From a checkpoint of a small CTC image transcriber: patch size [4, 4], 16300 steps.
Rows from block 6, named by matrix and row number. Rows with one number belong to one neuron. Each number is 500 + 40 x the weight over its row's rms, rounded and kept within 0 to 999. All counts start at 0. Numbers have three digits each. After the name is the row's rms in percent of the matrix's.
# fc1: MLP up (model.blocks.6.mlp.fc1.weight, 1024x256), inputs 128-255
# fc2: MLP down (model.blocks.6.mlp.fc2.weight, 256x1024, transposed), outputs 128-255
fc1.953 082:474498532528460527550512465470482441480489436525382526574479482529544498500553499451535531516536503542480475484517496520560467539573459486530488464466538511538496450501443518509530507493491487565472520500502491476420439490459526543420476521572505517463552478557473502490515513506458584559423580504501527580523543593526450475490447459503539496488595499545552466506488425532537490503495
fc1.954 078:555519503560496511478454516493554539555464545519456481500436526510506382483406525518524527456429417493496493486430405495420519520519521547412472541481456529478447542449534531468493499443460484469504457522528538472530441487503567541497526465466496522489531504512463464456535489611486477539490454479469541462462534539486432512416480471508509492488551495493546506529528497462454443547458
fc1.955 085:493527517505503502473555451548474525567501556482539567479517475517501534508552464468479470532461524520462567580530513496460518518560477489527440474481406506442432528426502472437597410478477456504444507494498492467448537520506516544512489528422491417465586520547483536440543416504498483508466553509434523486488583501468460510560515492476467538483475527481529502500531451526498560546482
fc1.956 130:510563442604477488483410514533497471551517499491470506532466549495488448482450416497479472427532516460480506566506466500462486481476485552555467585515535562525437487448491587561467493527559478509395496503512532494517464580538496468447477539624436520475483494439457609474532483492469595492507494502490537510394453563454487560490402529505490550467528500522494516463470519492494538580508
fc1.957 105:461482587477519480434493492536485512511539488503557534514489501472514484442511461480495521555497538452487550449479513454525548520459551544430476450543535507552515517562565500530540546553471489480487490562513450535472558478392491518499551537502472508555545487535479541505422485547558472608494502503418592526430480480546538468557475494425536479436514427493534464559541448517457506500492
fc1.958 082:487500443502613546480505525528518529506502481510487533510491513503459504536537511493531413477475487499541454480577484462467515466444481565527526518466487499523490494502533512549483475575509428488496462468441555511487511456595562531523494502482516392553552439582583457449515438498457481575509514522509532543473501491575388501539500492527443518501487563451399474481459515504519577447503
fc1.959 126:544540464447494572531547499506542548527536525562489496563573517487541531493404460516486475505515490505502485492501491433586489498459534466534561561445535476544490519478461480567536460471456465491547547469517475540517464475450493527475428556497472566428499481463519462511574492506527535535473564421543460445489452562471443454488492459506514449479518470477574496515500500464585437478560
fc1.960 089:538601516525543538461489537577462485485538494471427431552452450534539463458560483595556519476457494496468469512492524508480441518581504407543509497503471486550510492533531452578498500587427458444464541454546523431442478477476547449486407550560423512533441436501455486512542442507522516515500502515466528528476382450445492497463502458476497470503593476471497492514437491428575472530578
fc1.961 068:512484547524473546532535467534516550521512562502468481538485478405520576519432602509510537448569463523503468418482519514526534495609513508500494453505572534452498567589507499493490468518487546552548490443431472509497572516506518468471525484544505541576476404458518470474517542563496542433438465501535388441480465524498482479537511525509532545507530514474501536496495497479565576515497
fc1.962 077:510519420488523521498552472500523486467504573534469481423576531461517483440489469458548495494556514479542512521531529490492523487541558490550492486440537477472518504565492456521520477464507476554556571438511399449494521554436501517504561474464524527471451518545491479509481507455533480518485502547482495434514517521508574414532535526458498473496515517460483507378481468527492494515472
fc1.963 148:518472487465485521480500505414511471564541555475425516498530484494450540546509459482472476504522573445505565489531445486419444509492565497526554466537433480561515527525532479500549522509483561480476431453552523511505539433510486519498463482483561598505553504574576445547465386491517456487491562537562489546570512478491456495437524485506446530532489549459486491459530507558513523493483
fc1.964 097:553510491492479542480409489528578571525468563488512480480462473504485474462485510478512529505549533566547470490497487517477511573454411483538563555510484513494505500435521482577479445472541467543492533523456507462474461485505505513434518504490513564528458602481502404539441487512479448517569512479491468471537450573492556433560488468525536450531508506519524540493518447530503485527476
fc1.965 090:527491490532429516450507418468527510566431462480484481475527478534582523550537463492432529519555477465417549536494516528541502507557567445503479533499470559499579506484456555498440474533494522512564512476559439493459525446530454506473521484503472467586468495515555449526513536585518522496477447449494533451463491512503506528496538596451526451475490454499561477517497504567503517472488
fc1.966 068:488487451491549530531515492491501496512447513519492532536454495511430510484488511506496468452582447464532520533547480540502499515444520505553515513535535480417477516534504523467467523523506532506527426482454473495517462529528450520536578521517511543525501434509484465480585473485462493495514445468583490528465576466478509515447491508502460492496467528545510477538553478475524483544567
fc1.967 045:462495502480540503492508462498464479533533442488420584479533503519457555470497508496416405488519469542538539519533489458467425477470467454529463459449508463431549475557462452509484510516487397518455475536526517535453474485529457476527520579427514508536519559485517548495539612531529534452560576476565495533484542493476501474471441524459476487506478499470589471468574493553459442486468
fc1.968 077:514439479435563527497477508608508472516417516466464591517439518550558500506499467524443497462454422422458459578453421477526494491481543506440550504526561499496535526542479536492441512583445477529469519525498463537542541530453469496510481557500515471561490478563481496561501562476516518530498523492480382505482467519442515433579469474453513533457495446492547509514450499549489464498512
fc1.969 119:511547477454530497528484496502513475457470462492427487532528494443551523477455475463474539500536497499495567554458483433540437477542456514527498508474425465474522546577495508487423501439486489471562446487479493488527471505449501480451476489507504500537520471484537476502462521442430466527493478552506468511462516547488526456558480559494518459525459595541530450517538441536459481574503
fc1.970 100:480518471566448558469553564516449542485470468432410438533527486520540469531523488411474532494440493455490570608482469511516462487494528462569530445518580457506503509542564551441524486563488535428512515517489535535522458470512471497541517494455463526460508439602503500589542463537516481501467560497456468505540495485563482469540444525509553525479551457471526468469506497472421477544438
fc1.971 080:517601495491573438494506491491524464499581474506454526460479477508470450546504405578537538468490522473553529495528558444454499531538499425486579425456500525507542535487541545483468513505520506497472507565569521490475505528450522516524500526501498538508521515503523513540515567447543545451461524479446538466488526478444499475493544406457515525467488436532535495505530499485513487536567
fc1.972 064:542465482462565465521504559508461483491525503485453489579528489528558469499546561449447523486543513522537474463495520474559504446536547419469493570554504465523459553535531519502524478443482490558437492473499513535473484507561522487443529525516530520461533519521501420487495476543528519532510570552471546525453537552504444450514463436492479553465385476469520488513431527378526530500422
fc1.973 158:408544540496499531495459518514486488462447482498511548502505464464497503503464479470487469473513504532476513541485395567451560456475529442546512425520454493570538517448465543546461421476505554476459418510495462498566462516516513496518487531482463461514547477526513510471511456586501523495571530480517464441523505516501413492544437466504506499451488446534471517550443608480445498492482
fc1.974 117:479499502493508491486574501444432556467581489548492441448484473526487426478462457643483522540496492440541476569529529530504529526468426482450460522571488511528486457571552407542528584548518533472531539629442525370483479557484491540514488443464460593504522470505484422490528452480492546491544455514542548517487532482494552488491438516484546525539489492471487485526512595472537460477497
fc1.975 067:504541465485504450444537535473470409444533509516466485502503538540509553449452438445456482510517541515429527472519517456563444431590498517517499502491487449494510521439511485484469511481534508517532453460510490429522478499497567640511467591533549497482498519530577523514508556535537450531580494592516455558470528584477464470558467422514502504471519496538455456506487504439493502498450
fc1.976 118:543493463537507493569549455494524594570372515494542440467474436509498481446588462509531522545445490444493494497501523547425530502557432556435508487490534561521500496473501560467496479488492513493498594600462454516501469496543554425505476490449513565488444500565498526475498470382473453422506503460526461582545542585514563457487493515437477546470454514491514491484541557514494537458454
fc1.977 080:490517517520479471476510496470565461486540493493499494493500469481512521522501583493460533499433526528488509533520544546466489552555405536486507448514517479551490498503573563488514529478486491451458563456453560517519500461470493431456515416504438534485502537458449434572463488435491501467408494514542497503515556460544502524536480545500464563453509452524466481515452492453519574537473
fc1.978 123:439563483469493455492461470535444445467526550565470476468440510595458516509580461510395510522487481467500511531602485455446581444446566521518486527503507521535502514491472491555523509504490436451496425529529513461512483461487482508459484498538482469469510518527499517466505443585443503450498467462501476490517523521584445503506509514552517505435486486454449544454504547551470470406502
fc1.979 117:488487524567500518532482534494507508483548428495479532556512508515497597442480527504448538552476532494586488625472544520554549559525510521559539534524491510466513566460499460464450596472448465528435489478524522480491539479447589459554559523476556490526499547577525482516480542511530496507547464561514426507441527487470434614503442472529521524535505423514432450507467466530545434469530
fc1.980 076:500629431484530491489455550541535472565554550542520497516440508457571497537480464535513501467524497470450511476474523467470538569492489497568491458520559464441434478454520502531465454535456521530549535584495481507538503511511493449537527490537562475420484509453556504501506492488470573466480468511436505495542507555558440426470458458417562472527516556519498428573464528438547487475490
fc1.981 086:595434509483487465478458460517490482523570526447494440531532522531458505496494516554454513431485485472454486486559484476559478528505510485459441482518573504560486528500528467531520392461489497514512444483486416440506472484482447575468463554442513504477487490548519475466404514472460434520489470528516483467473513452494568485526499522527455598481525555518492513488400586502495514528519
fc1.982 067:420537504518480575496513543501497472414475484564444525456519539539489481499516470485512511487524570557507498489528451629536541513532542455604542469516463556497487521455540536512474454479541510457541439477468450531509504536511521520483475517564525510532446516554506512470425501458438534528490577491426465442446480560462500506493446460518468528498537517595510458516467491451454528525463
fc1.983 084:552473509461559484495542494529495543550484493508505561485479489506481538481528545544551437474439509549422493523547527483493520530477490423458501497507477499446581492520491439465510460476539507465441419528494525467566465459474501478501524521524492586465523474546486484520469509535471530493526468489455415501528520493441537546535593522461527480517577523556515462450508485558476467497477
fc1.984 104:476541481503492539524469532437504539480507464485410529470502513484465404489496511436447456465508549530467505495545473487520464540478475521501483555534490478497502497470410503555495418505509499498488470538443484548447479488500506457530531359457525441483483521445537535495463493505500534499501514565389577502502501496504476529472490509518536499548499463498482472491475564534559488467450
fc1.985 086:474492492450506542469564454506511590483417546460498486474470410487458453468549505539437471449446477570556440587602523450531518497528454476523539494473466549495520534524546490423512485506552474536414464466502613469530516471485474484485477539470545521475472535469442491503477471573500499433513615469468476488497500569461466496533495551469496496477571530518491472519432489518485482578572
fc1.986 054:527568522509498546467569521504504492421461529463478509421467532441451527462528532503554554534501495542449493503586424522519509527476497496561449420485517543511480476530496548478479507547557451517482467597539529536467501510473482560497523488539538511538452508499534468467530552577448511495443494515562527467582464474467518515476471470546543460444493476471443557507481471460501493544548
fc1.987 136:445581444527525528506567429421537469522503522491477519490495423481541558441458526450512448466529554509515461552457516443516437487511454501437496557543511515514440521547490427520487467532449457477490545559509521487447492528498488524557434416442552486504458467528492466515538542500511483546488529488498448512467444538447491411525519393501511561466489430555519517499515506444535522439422
fc1.988 145:502488536455574515517555458503457459437546473463490544477591513509530471521503409480350564458534475506513493462534489505595561443474484527592479515425520519525415493505462494504473464449524571504535463482533561469514486477511529504492469568474503504520478587485491497434505615473528507496492489462504481450479485480493479488533506491570494510439441448454505519511486579491498510471500
fc1.989 083:489567525521517507525511461513436407540460543567550482494500563529485512480544416488553528504527468476486554508504508490521546485551485487487539477556495594481557531424544541417407509554469488452500477501519459512474489452469470445468488474487516466524486497554471516437544565567503484464440587509495512500453505511557558540580493526481501553515432509487452521461457422493450456549467
fc1.990 116:518508506438469486442453428460563525517597509486463543451474544437476512521559498451427554505449514543459541497479492497549511572482518441487510530397528523469481546499436526555442455535548454573466552500556498499509462556453511589561496507485527528512511394439486470491515510481490587537443496475522513558439467499505486573421479554536520469465450450476521481503523522461565502438505
fc1.991 095:515551533440467553477537506524551460545543507489550448503508482499463562496506535479446456515538529536419548521446432431422498484507532523480429424467553515501454538471546540433489478528482539526535494396462508522495573446436434551576495480482542487546452471573550554521497542538485452506486518475516463538452477509577495506472520510596527571464476444508505466419500469533474461521518
fc1.992 094:503493471575478549500480524539507515516484523431448527520554442433439477514513459565458415509542518493423452518510565480605477528464524442515459570464446465533493466552486546506544523568514531462422522434536506467508439528492435508456519432540452470478488507483480460532525447475520557474549511501460502538504437472468477547538399544504516547485468546461448463536542509487542440563557
fc1.993 070:568449418517487497516524547579510469492489396527510520530483461484479514458501467543494490541533424603477497482515539460489508496523565538541541506555517478414582451502416508528527499527612451501585501524480446517514567557511507436535530546510478417585497425463436520514487448464459528450532482478494521506485507507525511486433510467465446561499482475577478471551525494518467584491569
fc1.994 070:487527511549557423489524503520485505451526534503430406504578568463474471445541512447500497516533477471467481502473512549496478439598517512474600505528447434385524482559542551434496547526535505503533479526509484420519486521521491480488510494510478540503353509533492464473520451401430528520481436455495480514527543518588506507445510487568579539468468498520533494481494482531514530514554
fc1.995 126:484477530508474496526554534493576572595551531508545475490478542500499491548519424513525490434507545502511498510604435504473564489371548520505493496497460494543573554473519553427443470454542462472453479428453520508536576512563499476518508488493491488496537491510495492469498452444586510551530453531459528509523466558483486511499505554508532449487537493545487491532360473502563510495410
fc1.996 130:457521417470469552507477548464459492484554492551529511496476520480473485487520501509472465495485566509528483444458515448507456479524478457582508461505532452511435512526475511526510457466524524428552418532428510537542484515556524455460527525440570491455504514472456514506409520511539539514507508474467388557477551515463540546511493564495456531421506506511455547494448451511462526484482
fc1.997 072:450547486503444416421526470509461538510527512517417444491420474558544508540463469560489525481536499528484535452453524524509498510520499496557546473470500556485486559583489521537515418466536460541476514594551556555486466475518542522507504434470443512475495502464553496459521521536459544530491554451493473492534491533518507494562450480485525553528509506441486508457465506461480537505450
fc1.998 041:524466556495497527469480490475486475493500518442529450469510512473517454579452546518484520525511506531499503517524502483505552446504535466532562582551525590529507561562542474446463484499527503505590467531507462550452427566482530430483441400440486494466537560451535461461557530518542557479484491515553479505532517517447483525426530509519510486562512482478493542463494497506526488509502
fc1.999 114:528553523488502519495458478549495525491543433556451516492582534507419468448469543461499565510505466531442471501565480477524532505527445431437491473448535495587504505535484475551477500505558573417444584452494523449536537519513418479470448581530576509520506489507619512521492564489517458577503482531477508476469449522500511519483493511471490437501521482436545500481531562481519499504538
fc1.1000 118:494476586455599474551494528476519515541527494469516483518490525478452464499502546519477505542542525493507524566519465475508539514542505494473503436512602464500484526482500533481496442484528473555555496475460414475490517523525485549499442487441552532500447445427530497496508513488463496498403447446542476518458501524563463552445427479477507508479438440567515450509502514510558528495504
fc1.1001 073:499495522464484486516526513488458413483526438503447518459550570545503532488589513491460461562457567498514473466585427541477544533506585441499444485570601514471478468486508400528491472502436531554498541597534520515501467452536546525552510380546511583518507444436523507489466490560506508497522482504534562453502431531565455492511485443446564535487506614455507497514535526449603481534497
fc1.1002 052:489439595509474519483501477535518433510468529503486601474483437535564554514572467480496561450558527500458509554466423490531513576446519541500487538566450433484535495497520509565458542523577523458503500533537463443449470516532525574505525461500516510489519528478467497546414494570462494504576506487521475454453480492477494535431557480517464561505477597514517538531514515467509469401483
fc1.1003 057:523511576500504504509516491528420463455497506543445443493526530466452465487490497446515520524504457460520549536525526458459463521458435475536550513489503552535553420529475477526490511525484523483507550486529563563589575507440476489522462493516488435614448424424507565512524514544525455391489510548495442517466495538544523509516567528470492592573508506471505520494452514469518558471501
fc1.1004 111:507621489471475526492465488494446542472446491547475500496438501529533459515491483454548521557511473451502533424504584529474561520507403443475438452461555527532476518542557496520468438521522483416507413475518509482536553461476504554526512471480464533518508481527521488456525548461459565553509503457509495560444508547509498545545528467456416467488470479528529455551515513461571580449491
fc1.1005 073:555532589502449540544521470482469474474538466534470530595515455479487428536462527521471498459486531470485510450486421516496468523575499536514529486523517496513454448499495516502508519466542500490482479468494542528575464479464536442610587486514523498481486550491567514372501469463517498545467476531434517429465544495528609527506455485405451468475525448433582390460511496510512489522534
fc2.953 083:469486521473513548550589499507563532506525529520518409518526554488466457578525475536528475503516422479476486464444486497520443459434531463531507504441410549537543537490566521482434473484616505400544453493423492451472530499495534539533464443467410596532469479462535505454519465537451503489513497513482462424502514475421477457379485445449488531512524486500513501486523512525510547504600
fc2.954 085:494470423524510460559481460479477536566521524546455551574530521556556499458518493502508527499555424428439449542513542499495456566529510501506407568454539565557425462508493497528576542504486517412452478471476498530466561545504521505571557545577458492512481458468516492470509445531434456449483523481528513485511589462486544501480504490470531521463439465439556482471480441535496508451549
fc2.955 087:459443579459494537448509489506479509419551496463493562337488519493456476498516654551536501572517504461474465460485574524479542433492537471559539481456532550512546449450517515497472441548588511466590511483537531522458539466522469493444498439499510559457519501464459542473457444455514450499521493499474531544491452554554517500523469443472480473520470498496514524502450586468536437509546
fc2.956 136:472562567468548472572502450513568563483516486507461460557474474436463384452515480512512465483512489495580529487527453498493453499445379518499482464447555479530507485534515492558520448512480532469557478526463519473547493444558580497500439468529486428545450493582503522543520555551473524503481489458499502514480571460400466484544514456513485444509502541526503502489405434520547480449454
fc2.957 110:461504509570484452482511493496527576466512613513442567493564572568531523514514464494469477505487472399488421542483473542453434522509524517480459518511508491517545518501371510551507534604476432493478459508484503504542491447504502565449541560555456514567499479515417469510575484486446561492510452495438416535497533488535461472483483472484494544470490545482484492533447475486510474516499
fc2.958 082:505574528479501478498504473525506526478471467525496486458513540431473481529505519438405548538527582541423536538529484486455416504461460514496515488506578497527486490483448519518515514501464475525441468574442515508491576531524500537473469481513526579606476498422461472448521512518520471485463444521525486445432485532435519452402523522511514557446548498499518510515518521423529478540556
fc2.959 131:539514501469483536495545562452503533414525446545501464480538528418564524508503447471478521564515553471471552500426480492517548489560505512463448490537562450518513402551563447471504516432522495487512586477510471459524500466496538480503489469435450495551525490529504510494424483515433432537391463477474479464428538506525534530522529471510457518522501447505492493490563528520502575464521
fc2.960 082:534492544510571441502506435478561498533489471514586461513487483535474495466459564517555464527481511530533482511496515493559445480433499505471484496509504498505499520445474479539452482451477468429503482486556534506522502511449545483489524388542481522539471461543499526483506517511461558468551534453509468421485497467540523458475544539511470588492483506516540481453448568532490490464471
fc2.961 062:466535453491534516469462512523512442425550516527468475428517541529500496497543463513476439458500524506534472455471501565428463532450539562526538518466538541499540486496571483510541441520542540490519533561522423510506466497469463462474452479474456459451429483506508452489475423491559433515554472580474595484581560478475560541511467475550506505483469573497511519548481508515510466483520
fc2.962 082:483478495478514498494486534463491419433521520544431487525406476508502505480434486492524506440444479511593605599447565468480501521538447487497464502552482455496576489509439497531484493464502376526606496467506439458495574496550517456548568516482508519467539550480515521519581503503514511528555536471437423498495506396494507541440461476501510552594463527524498524468545492550418487454470
fc2.963 146:535556444427487544460577526485482479490490552537428455468492494505583517541436428511537520476449524538531471442553568613562506502490468519507492516572514456526508440459567444534592470544507511477572466469501513488560515511499529504488487499412551442469503468502537445536511487481523575470525530503479502449496449528492503579508475501543480475470552529443483470520479541578584452475506
fc2.964 097:463550508527534480446559455448499495448452417531504538495528553514549438494569511553406500505467521511471454432510516586522494530481592537448460507576561486538481456445546486496502494434503512513563460478447468488477505495550494423486476529536501481468477511481473476511526496520460507525505502455556539494493479489515499501532523482543526472586499504395491475530505499489511486564517
fc2.965 084:501482537506476500508563479548459529504476514511489535536467486472538444447513499558570508572464461475480584523457463521500399478526472530496497503409480472467519505511554470479484520580429488497481421480547505474498542490534491531473487535531475488518443467468505462463509533550526483525536524506461625470547554545537535465482469553491539511562441501547515432399472520519502469471541
fc2.966 066:470528534479478485477471521517474437417532511484515542493497543498481524534519515500468510570483543501425477483450508540496476448407479512456515531493465490524488505503565439509496553470483495496424523556421465467498508509494525529513484457571559501468504585500447486506458483518518565565528514534516475538491476496472486466540468488434487496482517494496549501534491523507510423468547
fc2.967 043:485443413570447452526509527512461500522598471512581519541554507540550485549431440468541516491502508503460558477403546533489485503535557517538501498493471491577487478427534485504533454535501550491458504541495506482525524433483435498503461460481482520512515558510432511553422481539484450456457513516527535507426549471535485563519499504567522442501472520473534484488462425517545515507536
fc2.968 080:500517517517571527506545530492498444553503470494498496538559558491471504533507533520488503505460507528426514460519533533482452495510512473560494523553439493492508476523479509505484443548548486504556477525541536513552484390480479525467507542518477456442519561446558512477525528482547478561434455585575495532488539469532492557492529469519481551516537451448545544518495480532527538529458
fc2.969 118:490482522395561566536558519495508531476519504498503485503576527537491433485438463504604552573439439468476470461460515494547478525522561540530494493432507518502495550475511560558453529473478551485525533471520493504498555490484415484517466513491546450500472451579398481489473584491495541521467486489519461461545564437457485507513533514475434486537495540522457481568484580479503525521513
fc2.970 106:495480524418545456500472508508519454453512539544396560505456523504504442489540502455468497543526513414507530501517505464517572574587435589487500530437474554519525488462482485442472440436498602508544506493530527513441491534490516540447468621494543538512465523551478457490424421570553511499478473516546491504459438508483515492437522437438560491460434508493548479486464505500539559486522
fc2.971 077:498449467488417419527496475474491543466476545513479542444421495519441433470457486495515538531498515454468550481525571536444510527471523428566476542487492480465437486415502555552470558442532457477559445470490477505389503467494542497538475478411475507550474456557478452559512464540536465498483516486468542494513549496522577495522506521556458494551563569497558490490530542529511518475492
fc2.972 067:499449517449484535551523561485559493469455508517446558495487447562521542533522534470499525474542497515462478475465598466530445536487584469490551552545458502493383476510511401480506566565474461434590486450481518508521526476442561505481542463455444422453455496442486556568521493490572545465410515488494491580419544504527524541576544502484482483509508540460480497533461469503499490486557
fc2.973 154:453472514467503570467516514531517502458444567522537506536516507401507460462590522462575466500510460538434498557499532515624534470445447527478508473477497522510469453495436545473507496518514544458457529525484470535531488454504524422463491556456566528504518491465476482468484492514459494583621494538521480497512524545446501457483425487536496541416510472470479539410508485506537532470483
fc2.974 105:514492576515575538555511443507521472571416497444531499554538445477470530527552495493411446425480568533500494477547534520475552530476424489520487504423477521446449501551472441465501509518443439534438500536540474457458465492483540520453495511482512510485509509521503492498416461521473454508464455492467443506482482513560503533510528415464494493537492455486494524508535453531524513457519
fc2.975 068:493477474428471486518512490516515464493512443531501540497524434579526466514562576530540539505500525474514462536425470497544558512457380557504502570531501519548566463417518495571484504485444523461453502616478459552537561419519461499512481534532524521540498531439502511477504509439561492480436551493535441498504497443473495509458507499463519514564500524463603530537566446464523503461556
fc2.976 115:536499513460524436491550542485528456491478497442404493568505514531491532418509540490474439532489520599467571492476520536523466530475420491469454441484474484446445486491545511498498506505529508472457496519516503493490544497474527488538509483509475501566503507530436436504501422579491486509504543501446468481486489523556452440478522460413445441497498461552488448598444531463505380583484
fc2.977 079:507491500462492532536587500461465524495455506509481472438488527525570526504551625477454437564566531477473499569462568465463508464416439463504566474414448512529441541464444479526541490523509526496578457456550491511432520610459559532482531481516476475475432539459500523528431451464443494472519491523492510539556473549530478545500489505471508518474497507539525534458593560547493524509477
fc2.978 116:499506489525569494538518454461494550541469496455465520455459471413525476477522511509507433529467477484516406503543534503572456447436453433497538455545553509549488473541495486550495470532479455516385563508460513567590423541502519528468523479482538567528489557475449534449523479568512519527546469505524441521435517455466538487503565502505526545540516484513544485531535501544487472498549
fc2.979 119:485584557486486478479573509484567547476573443483565477477524462465517501503516497448570546517432578473489466510364573556488422543501478515488490478463491524529535469495563488561469578478468492529462535516540533542468527462495460447554476505500452438491450540469470523492426498453509435456510487447488525524451482434543543537509498568434549507522514481485443583592503468509450482520518
fc2.980 074:479564409531525554513428424546519498493470519439496486514515463525447444471458570447530502422445492544563515453465478567478576506507501518446502524518469509521519537539446492545557507398468530477469563574488479543561468461506532431494450554467508518431531424449507442470502552400534491541477520493472453497504514465537488516503470547495511560433507511551528509512488519555506547514541
fc2.981 093:530493445577528446547521459608548483495458520540511444467470397436508486537493544496530488523481523488439616497534503521437498484515570506451460438474564551449467518504452536485538602510457539445454517480517525543424477550481465484488483440452496441516488539445423544576554523464555505481579487564494529507428503539526513468530592529547497420455502461446490512479493519515450535520500
fc2.982 065:497492433504460492548482487555503441477520557561473511555537467493468491470479492471436518448524516545468527495493501538526418503548434541448502511521510461507494537477511481507548458475498514455567517482489538498461531579493488487489542451519546496457512539494511473484460523553516543430546472501474498526627505508581427485466459504491507510562457580537525505543512507504487506496507
fc2.983 082:536571408529497481452531465466545439479532511499524528549472515449508515535492460555497561453484553478566427500491566518468532540419491509519510488521476550501444474455533538449525473545536482488473503505506533550495507535511527527491476526439517517554513429498514504468510469417460428517497489457535579537494503476505527487525504450465462463494521505456526572471524534445457507468506
fc2.984 107:528509464507539510475463527543525500481531430548577462522457472469555501509472393521504517454516519533523449510519457474528511472471415463581481511497473522569483515545491491475426484470474485517557536487479513576473460485419540476453487498535453498531481532528520474431522576499423599508534519513496541578486458497504499513527516500435432476504502478483500555497462453538530542467529
fc2.985 088:546498472367498438528502487478534514482519540504513450483526495464470603466449524440498531515437480427476482446542550527449485618516525514481426525499480469498515440550473516503534528472450460494564482488464493486519492511424487474591485442469474511482505513469447472509505567527535533544478527502563480495549505583503511502448534568540543485537513430473459493539485528509530493498485
fc2.986 055:419499555506459461569477515520489498517535531533574490498538526518533468463521494553468425514528444525589557480474428419490492541542466532476483558585525491553519495508473554501502469457482476481479534575507559541442502499480507457524468541442515490507478494522486465523412509519584543461497486534559512530381523469523542516454565507496474517486471468450506482387496503463527489477465
fc2.987 130:505482506482518416485472483512537505493515540506420507411508535520489544477501504542493492518467526439477476491525546503499512423526550582494453483436468463498472485508465437585523465462482500474513457481508511434455511536509506505510510519416597507486489500494502458550595449577511477476538546560552547470550587528514558520494454443444539516571585472528508507472583489514415512524529
fc2.988 136:482582495512434495483575469542445444522548431549519555541437450501478486476544471515447562537535508499543552495525455519527548512472532433473440549468475510562543458495512477479543494515498590558520487534546468567484490438542487517527506415483525555460447505537474407556449512551536488507474551514458528467490507516547497516472527533504500493539474481488491503488456479457429465570545
fc2.989 087:445545484473447453480421556524413459524545486487538510466521452444477411467541485528448379512501465532513517497448458526563540529514426525503482470468493452504451492506518494499450479478465519475548525542524520466562538467478405489494505561502511537471552523533535513481454515559451551560567484492492543482404492502458409523482508492488489515480529450522591476490485507500517493497532
fc2.990 116:532496533552462548472492493554470435487518455474505464532529476461569488503491523514511488562481499486518465595496468450512491467462486502554450560572495462480428479506507485564433528519483517616501534468563503467528452440483530473533511546460520532480475491491528521450532537574537531554481562570514524442520518476546488458478506507464520455493492552458516483510481478542509518535484
fc2.991 100:449505481447506521458479486563529455494539505570507455497499557473538453477459547511561524488449558536506598554505480455435499447440490584492543494488489487486466523494485506554482559413524511440511497536467487503496494470545456481472504439588428466524553525480483435524526475490536476446520481489588476514516503576407504542494526495529457497553525520512545518555479478593533510403511
fc2.992 099:514426531480536529516527525447594518453514505483529452468509508508542454489590492516552479564533523569459454445489491504464567540518502486492519481487476512461502493551455452488548493467508484579515464563415568476524557518513584513492433569431465510530485496513493538472503467498524432577392478391508496515526508588460533514555573465487471410482534522488462508523431478506484569485523
fc2.993 067:543488532451512508567529459529510518499507507485511504477518449498479492511501452468445489469522579545502572496442497507518496536515414484547489447412489574497449522466515501465579572475432538559460465528469517536448502464516473415483522483464507503465569416494460539556528547482522534512452532530525443513482520509466474510476434451479435537526540493442550513480525480483498552494467
fc2.994 072:518523551447474534499556481448494487491518443536476460481481466504496486469479534478452511429461464470466487489474487514546515437638528469519463503518544581498481503515562456528542517515547544566459541497565515492469503511554505530504501537565533486507537491463514542537468409562537484474481482504541523570494517481534529481422459517502553560476485510486494466432582439481553443492466
fc2.995 124:452517489455487501468443511472443493516481483494477520554547473466536512459525442536545509522445535467510510458461537551420506526536512507510469430499524522489460509497412506502501493473513476463524477512531507432460491458532481481450453444540462516551491583513553493524460565476475548529467554509478547553502481495511430439464485550465477529492529534493573485571508544479548536424527
fc2.996 124:525553503439457504423565499518470504464462574481518453571519511530478475438521527466501594463523518471501510527452490497462481446503518509584567530469512537526585511524544503489479558477437516490465496521476453494531523567535474483471520527547563463468518503554494464504470519538514537478509476503402510500532532502539471516478445584513415505532494545432486521496554456472474495460511
fc2.997 072:522595434509547572499508505488523421492487418490513538513614599503538506525478596455480486554481491516527470530421492474480515477456467514474409489532488469503479474421562509542487455482488434510490431447530512492449481471492422525605469535425547507490548563471476507558569521494540477456499548538539467514498493479534499497444467536550494494484547550510566455483470504578501499497484
fc2.998 039:515496443523538476549520541476433536521509511520471463543538477487466493479481507477523518466459445501513505512485500443404535592445519508441422478517437448563449484448553510521489505527483520503473434513577511492546591451480483444493500538565424526465484478480530555553443531471508524587493429520468508475485529506509547488488532465498438486469507538552532428506440490472431521535433
fc2.999 116:460475558517418507465521491456472495476478576434520520475522418438438518495499442503559505496493480521394524575510506605484471464521502517522507495526497472475480458451547513602497502562508477529505481473512516508493521510480463497562538487590538458487523524525609522558466364531484550450458540526503492484456498499541460472443563512521478510443586449492572463493546501481565469467461
fc2.1000 112:526547493432530568502567513482501477469482489499425490482510464526574507504503490456504512474458483493529530437438563487549445549534494554521480485531421493498519521469476418555486472490452481586490472518445556531496536454578495509535575539501484550554453454486431458525449572520516510449520498546525561451493496549476436466493434553495536506513533473474612541518452403542505463503448
fc2.1001 073:468540517484539496507475495535531478493475481497532476560537504476543498524464526465445559431564458533500515534439537504590514593475490550530495466518496532523485572388403444547543513502484472570502468508485492537491451503564549487516469473397554506504506492484578498525507403450515557490473473507434488522475469455481483487481477449468536536456582524610497523533523456543503508467471
fc2.1002 051:473476367554531564457474479439516477520589491508533455497507458471478450434467519527500507452477483405431516421495609437474467462537548532518428506505525511506488521594550496496485474477587504463481512526478464547469485441540472496477476511487485527502470490490523516502473487493501444539516484477521462506575473527538537444585562465546537579521446508537495520446525447542559523494506
fc2.1003 059:509469502494502532517518495537440560531481512497534479519475501607515552497370529457523517524483458521509489460568411522558550476478418527539502499467530482471474469460536421486518502478502455475542458529568509453464474445514442555538469488455494459442546452582535521520450446503502461500503487510477463488417539454500489452518555463520433468488539491497438494434550501530539466542451
fc2.1004 109:489456449545442460497441548523478508467522427477413543521489548461525538522494492426506548531457500527492535393577455581489512471452487497480548480491540480514449484421454483469528514556501477465475559552447577540479516444562574550492578559512556529533530469519536522507446501516510491501480518513528526433467504525476450480573496473471525402554514501495513536481471478496565535558445
fc2.1005 078:526459548571550495462509545527432530523534527455475518461489477449572469526497495500529491539477501506540450478484483515448433557486532530485558448505458435463479427510476472537474510475483541490492467542492568492506444461480448519434509463580428510548446436560431547493480572583501444534492526483510546543521539519541490496416476499538524558552506493521442486562495436531528521497497